config.toml
model = "spectrogram VAE"
n_mels = 64
bottleneck = "kl"
encoder_kernel_size = 3
decoder_attention = false
decoder_upsampling = "pixel_shuffle"
merge_dims = true
weight_decay = 0.3
Rows from block 8 of the encoder of a small spectrogram VAE, named by matrix and row number. Rows with one number belong to one channel. Each number is 128 + 24 x the weight over its row's rms, rounded and kept within 0 to 255. All counts start at 0. Numbers have three digits each.
After each channel's rows are labels from the 100 clips, of 14976, where the channel reaches its highest value: "strongest on" is what is common among them. Only what is clearly more common there than usual is listed. The data: struck, bounced, scraped and rolled objects made by modal synthesis.
# convs0: first 3x3 conv (encoder.blocks.8.convs.0.weight, 192x192x3x3, each kernel summed), inputs 0-63
# convs1: second 3x3 conv (encoder.blocks.8.convs.1.weight, 192x192x3x3, transposed, each kernel summed), outputs 0-63

convs0.175:141131117106133129108162124098104137144150136124172080108123092151131102127121137132135102100153137135157109147119080138106122110151123143152131151152104139122144123130145102178125149123139147
convs1.175:106137110126118091196160098127145121105103150147132155143138142140160118141122120136133145133163140117088141150152149085123170083108143131146110141135148118105125131145144140145106098107158139
strongest on: bouncing

convs0.103:098149114141111109129117141109158145139144103168141083107131164120169090097113140114118091167108093150142098181119131130108153153154094122149146123114111152132146112112111114153148191113098101
convs1.103:123156116122110101156157150143125124083039146093096113075120123144121131137107111128141143101090105134111136143122103147148128118146170102076112141173109134099099088152131085144141142096087105
strongest on: mains hum

convs0.137:170162129152084106141134099124137138131143138150170101078158121132147139062138110130133138147084143166071160145139119112136141135103102091139092115092105159123127107167103131165121142155150123
convs1.137:135150105155116125120118159101075132122112108131117154149152144149119089177092129119143131129136173113133097135106129071128134109142136111109147100130155148127110118120125138134141087118117128
strongest on: large; membrane; mains hum

convs0.37:161158155164078174103138079110118157149139129103154099117162102145098085089169161209160147141132114130098117122131165135106096145102127130116156134118078149118105109109109111105179130127109188
convs1.37:104111119160160118140103155158100111125153182137122165143123121133174165115112122089152127109075133074131148119176101132150093157143119128147123109121126102150139143130126138113103117132115121
strongest on: mains hum

convs0.58:101169091140166142119161134130122077092147165185140146153113101144141115152110065115141115112090111084125152130114127123146110107132094148128164113146168146153075159143090156128133144104105139
convs1.58:122117164140119146134088112139159117135145103118059092148125131124190096172163138141093093145136110093114130114129127106098129140110113119160153092118115122137118175124111115193160111125119146
strongest on: one hit; quiet level

convs0.139:134122115133134126124083140109137134145135138160125113132105155144152123126139145098117077111129131165151115139133144145081120132183098113138154155142122126183128116129159143156128091104099140
convs1.139:089141125121136146135160137070149084114086144100104130107156115130084088148128108113110124140139152098164097137112116099132109169110168131101144142153145142113164116117138087160099163120154134
strongest on: repeated hits; mains hum

convs0.152:159125146079120139158132109108136136121095140149168114127139136124103111179114127154110113150085119165100173120120122139094153121136114098113099113134087125128120118143119138136156144168142130
convs1.152:115153092142118145100128129124139121132104111122101143147116142150144150145128130133108108118124112100132104136160127123101122107143146117070173108100178148135166116114098112147129103152086171
strongest on: clipping; text has "clipped"

convs0.20:125150160120061162161095090102132146126118119130107121157116118113125094144109141123125130125095117090127099125128109184126111109107121087104150111104143131108142143130138101099124097130112102
convs1.20:134113142154106106130104122117130138128092116130215122132114128134140105113125127134145146108118159123101136127141124110154144097137104139062133108147141162148101154117160126112140139134103102
strongest on: quiet level; one hit

convs0.35:156113145098153125102130132148170095138193150127158170131097131098119084146148124127116144130128102128154092105126128103112097121136143139124141103105138173131128174081125130138127087152097158
convs1.35:128139125148130146114113119119121092140126111084095129133141124121129145145136107132142140131131140061125111104120145142123118175117131148117136109115156115106125131160114124113085144134167121
strongest on: quiet level; one hit

convs0.132:114145134107136120118121167129134143109104089164153069122127169119145103070142126117157095172088135128083135121128147098111154113159135113171102133107118140142151150170152121210115162131134112
convs1.132:125138138128123115119136134088163106139120137117108129094134135102109133174136120094119133123155108094135145143160118080129132130135140104104102125122167122140135130128141143169113078092127133
strongest on: bouncing

convs0.181:117159141144174138159167131120139141085089168157173068147102118122139128107114137136144131128135132143090144124105099147112128128092132136117145170111144152078147120113165140178109147158119153
convs1.181:107136145118124144130115120119090119126127141102121183107141109147096129147101130134148121112134114108136140157146125111139139136165146145130094111127114115087138091164159111139116150122152114
strongest on: clipping; text has "clipped"

convs0.165:116107083110174099113123135115136127145109136160077099118145122093077178104106137132138134112144109149118112148156095138134085120069078140136123172113095107124088099125160149113105102145120126
convs1.165:148136132172155125136112105139161130147153138167146098174139123125139114127155112131118100125137141146128118109153135109115115130138144137167191127084137114172115137107100130152137118125150079
strongest on: clipping; text has "clipped"

convs0.100:146142153132155092092133092090124091146130121163164086123128114154090145095106108158141135169144141157139177110138133120110143109126147128117148145135105183155144079110128142142150151115139156
convs1.100:145131113151093109122147119128098152147135161113094187128130155133146127162072142123138126143126103097123133159104140082122144113123144098103149132098132114101121115151095123117114104132132123
strongest on: clipping; text has "clipped"

convs0.94:167086130133093136102139133115099127153148161168145124114127129156110183119127121077148126145143117119110115151127126115110084168128106093144090105122067125121164147125134175136112141109120163
convs1.94:150165148139161158173156135072148117144094143124103095100157142140148111137187152137104122149135144115132149148124105102147125134104106141091139151125121090143092141121147114134136101123124099
strongest on: size: large; mains hum; membrane

convs0.167:148105090148145150135123156120149119116139176120163100123133111129134174134118126070124138137104147150125140126167145130130107166110120109107117101160123116140126096158125152128145178176080142
convs1.167:139121147119098148105110134151087093102157080121096145149115122128137124110090108146122139157120137121137162121085144122121147095152146110137100114089102147087151132118153134128118120127089095
strongest on: muffled (low-pass)

convs0.56:115114131093125154150128124094161128119130078106120131099141099153126149141115140115120151131131134122078102103140114105129120105107082110135100094118071112154144120139118119097056122160125136
convs1.56:162128135155115120121135168116110135156119146118142138106139121100129161139131111111111141132122144096143146129122082121142135154120113131095177114156140129132125151110143153140180142117093126
strongest on: quiet level; one hit

convs0.93:129131133126085108119120115122107130132108121096083182199118138099136104148105126153109131100086130153144097097123122086165119109157122107116125103146150150114148149101128124141150144108090082
convs1.93:111099142106128133161143106132141122119085125155128112064117121109137164120126154090123119135135140144131131167124118181095111087116114127119136095125121118105149109134136128151150137101105084
strongest on: one hit; quiet level

convs0.79:128160108137150114095084144120141150152159113149144105110130151149134057067174150159185152129119130140110145104080133129112123128124154123146128154092126171137139143107128137167139099106077143
convs1.79:138124108114142124119109137101093123133152128099071146122153096135136139166142119120124173112107146050128115140143089119148121094155146154137081140078144104139121135120141147126093108128159156
strongest on: repeated hits

convs0.157:142117110107137131099125097096161145142126171124126106100136138135106127119082099092114137136083129104119146109126118127099125109106123142148162151075067115122134107108127101144090144124129148
convs1.157:095131119139110158127177136129088122138163079128146141151141120123140139079127154098173136090135158136122126147122124098154149139137095096119109143108144112165139150167140127156127098112136134
strongest on: large; quiet level; membrane

convs0.47:169092121110136154167123122109132172116111152126117131158115139137141130115136137103136093126117108164119115118113136089126115116128114122106154083129081122170115097101167123122085133153104144
convs1.47:120164163156121131119139139099115108152127092107136096103153110164110131104105120133115122145151185142127149145126110114125120105124124150110120140180101159100126112145142113145109175122104081
strongest on: one hit; mains hum

convs0.69:111122125173143112150123086152120132157136131094097126182081107081146162159093128123112120106132097153104106122107106142151136106122109118133159077125126097119159161138115102153139093142157134
convs1.69:109128167103099142154113107152116139083097131161123179108152108135135144080106126105115132118138123097146135110132149129123077101115169145145096162105168104127140104122161124152119108143117130
strongest on: one hit; quiet level

convs0.113:101113159116160127113112123079119150112142121097112109133121091105107158120128146147064135162125161115073099135127125121088145132134118130129069108124094118136139106122093151097142144133108149
convs1.113:149104145148114120125151120132096150142149151107118162166119148109176132125106147122158109124130110123132131106161136081141143139125143087171178081089150112219168105129120120131109091151107127
strongest on: clipping; text has "clipped"

convs0.59:141112127145125162089164109100118104139103126154126151121075132100126106160109158140068111109116106145136139122096103110125150129111076136127141133128105150130168171127081149127121144095136082
convs1.59:114154110082133128139148137113172141114132157124136130139120100120083164144156111100121120106108133103137137119104084160187116114136129143130202157183119117140149117130095140140106167142172147
strongest on: quiet level; one hit

convs0.125:140097122158142143123115108149112123166144125144097161152145111084110136159110128136140167112092106084114172126125117115143119101125086105107147151166167082103073126131147119145127139129121141
convs1.125:155139113133165119096111140146155129095111093105168160107100160122091115139118133123109096116151089089169096131123129084126137135147102122123111136124159113127058143128137124132134145097159151
strongest on: quiet level; one hit

convs0.118:098125154153138131133126114119133146147120110100085127132076119121117116111132093109068110129125135087159133103127122108145130097104120113123148106109140153153107177112125115128118140126152191
convs1.118:161110101129123131122137127129140156149111115107130172116132164157136129162147125143127131131137118104117139154129098172117127154136108112108145158148143152107081102110107132091101161160136141
strongest on: one hit; quiet level

convs0.149:154140133161148132133144124094070135105125120106153104101092163142141107058140160103136134138115143159086114146128133144110128165084114140154080150149102119117160102144119120143133146138105123
convs1.149:139103133100129102129113143148134144106114115127086139097120130134073154140093132124113142123170113084124160127108135101145135113136141134156136122130157134119122111091164116130118136125149125
strongest on: hard striker; string

convs0.65:118179124162127106127080134150109156147140127123109206157134112146103122171150124120171126127144147125138153119092118100151087169116102099152128130149154162147115178131101128150133112136071155
convs1.65:143095107116119114095168155117132099121136107086136172169114123119139083209128133118113134078112086115150110124132149115108133111123128123106117120081164098136114165094135127160114117110144153
strongest on: quiet level; one hit

convs0.61:139111147096128130086153115114154146157152138160144125092135193102129080091123131136107123148090146114083141118113162131118097151139138161149087118099113140151163102137126126147134144142105128
convs1.61:111100102145127131110107165154144126133168129105105171165127112142135115184136090124121138100112126099135125158076136145134127121136114164118132176164147090073103097105128094146145102121141127
strongest on: clipping; text has "clipped"

convs0.173:143137113167125123094111139131132114099132071110128157137108133110089130122128099133169148155089087142122128172079130149120170126143135138163112136109121137092131161124122128142097113134137102
convs1.173:077157154106110129148132107138117120136110143126112121141116115140107114095143128084101131113130147104103123133124119092091118129097113138157135110120117105090183131129116143188168069104147090
strongest on: one hit; quiet level

convs0.156:091132140138100132078149135138120080086158132112127130175132108119141118108119138096112186129099124102157137117086131138131111118105117121159121077116152111131154173128106160109178133130091112
convs1.156:127075144130142098124118151146114144087108161126084109069107108133126120120136137095145151120123130155131117130121129120114150166141151132161112133143120088163100127146134130128164105169113117
strongest on: one hit; quiet level

convs0.41:099126154132120129105127128119133114143134124085102112117126121167118168129095145147150127124188133115102118112190116099123121085144086142122086118102102082124118107144084099085072109156116138
convs1.41:106129139174126182103148151118095118142137150170124122150151137091197096144146134141110130164113109134105116131102086123065142158114094108127162127086109130182166138144125115150119141127137132
strongest on: clipping; text has "clipped"

convs0.154:118137139123109139156146149111120130141127175172139091126098118128111110101149123150164130144133136137115141113153145117138117129137148101127090109128110186091160119121148125143141155122095149
convs1.154:129166136148120136097126102126129082069137102078084170137134091136145165166122123120144128151109115130124147138130122138116173139104121120127098121106122082075120125126115188115101108115143120
strongest on: clipping; text has "clipped"

convs0.10:151129097132111134121143117124092124165112123132104134124101172117128114084122129101146119151110106142099144133118172146115124176118124126173190103100077144142148126092188182143117134088089139
convs1.10:145124145117128148129072108138171139112079120126113132111135160141130181115112127127142151119118167103148128117101132110131127162112160115105096161091159125124090102133123122119086135145121117
strongest on: string

convs0.104:141108186093096129102178141149124137150148142117122137119147123108116106147093096131117087138074121105128128081107101109151135086144135146145103129091138139110173135131064111099115164067131100
convs1.104:082142106122153136130123129128124091147150137176172070142121096102130152090117109117118123120113118138092154132129109195100116107132138147135137134116100107144173108087081153102151180145156123
strongest on: quiet level; one hit

convs0.162:137079146113146151114153168090201123144151135140125071127146151166100140108152155107120121156121110138108113116093105114102100148105105136148098148105074128122131095101099126096109152097146141
convs1.162:093136117127155120129143148142082149134139105113095171105120101125202139130160118104121110115117108107118174127139157097103110147112112163156170134158142106144173145177129126119102087108142105
strongest on: repeated hits; clipping; text has "clipped"

convs0.18:119136098112139148102105116169144136108150107117134125184111162117088135135127171130117144157080171123175137107118137109134111104145122105129149101141150155123147159096115152115168096117144137
convs1.18:121145085085082155121160122113102111110175124168135088100133118118122086154091156135117096112118128117109150135134128111111131075100110115133138144095123093106160097139143110121098058124119108
strongest on: one hit; quiet level

convs0.38:163138129104106102150134135159146143119123168117115127144117114124065133159130119110092119112079136134123129146150127133136112131175139153112103134141173132129087108128112127129134082116169174
convs1.38:099134139117119114119166134153106159110164100177152132164145142116085120157088147151122114164148112166142103127143152101121141132094089066148181126136156166146131133124145157142159126103075113
strongest on: quiet level; one hit

convs0.182:137133113125090121137110143110152103103128136169161111080135151136130078079156124117141149091115149157097170158132135138142134112130136134122149160132142142135125106141127157132126180108120140
convs1.182:128127098157155096077153170128135126119144112109125154156117108143111119142113112136146127110120131142117148129102111166138165130141111160127079142115090142093138114088088123141139096133084138
strongest on: steel-like damping; mains hum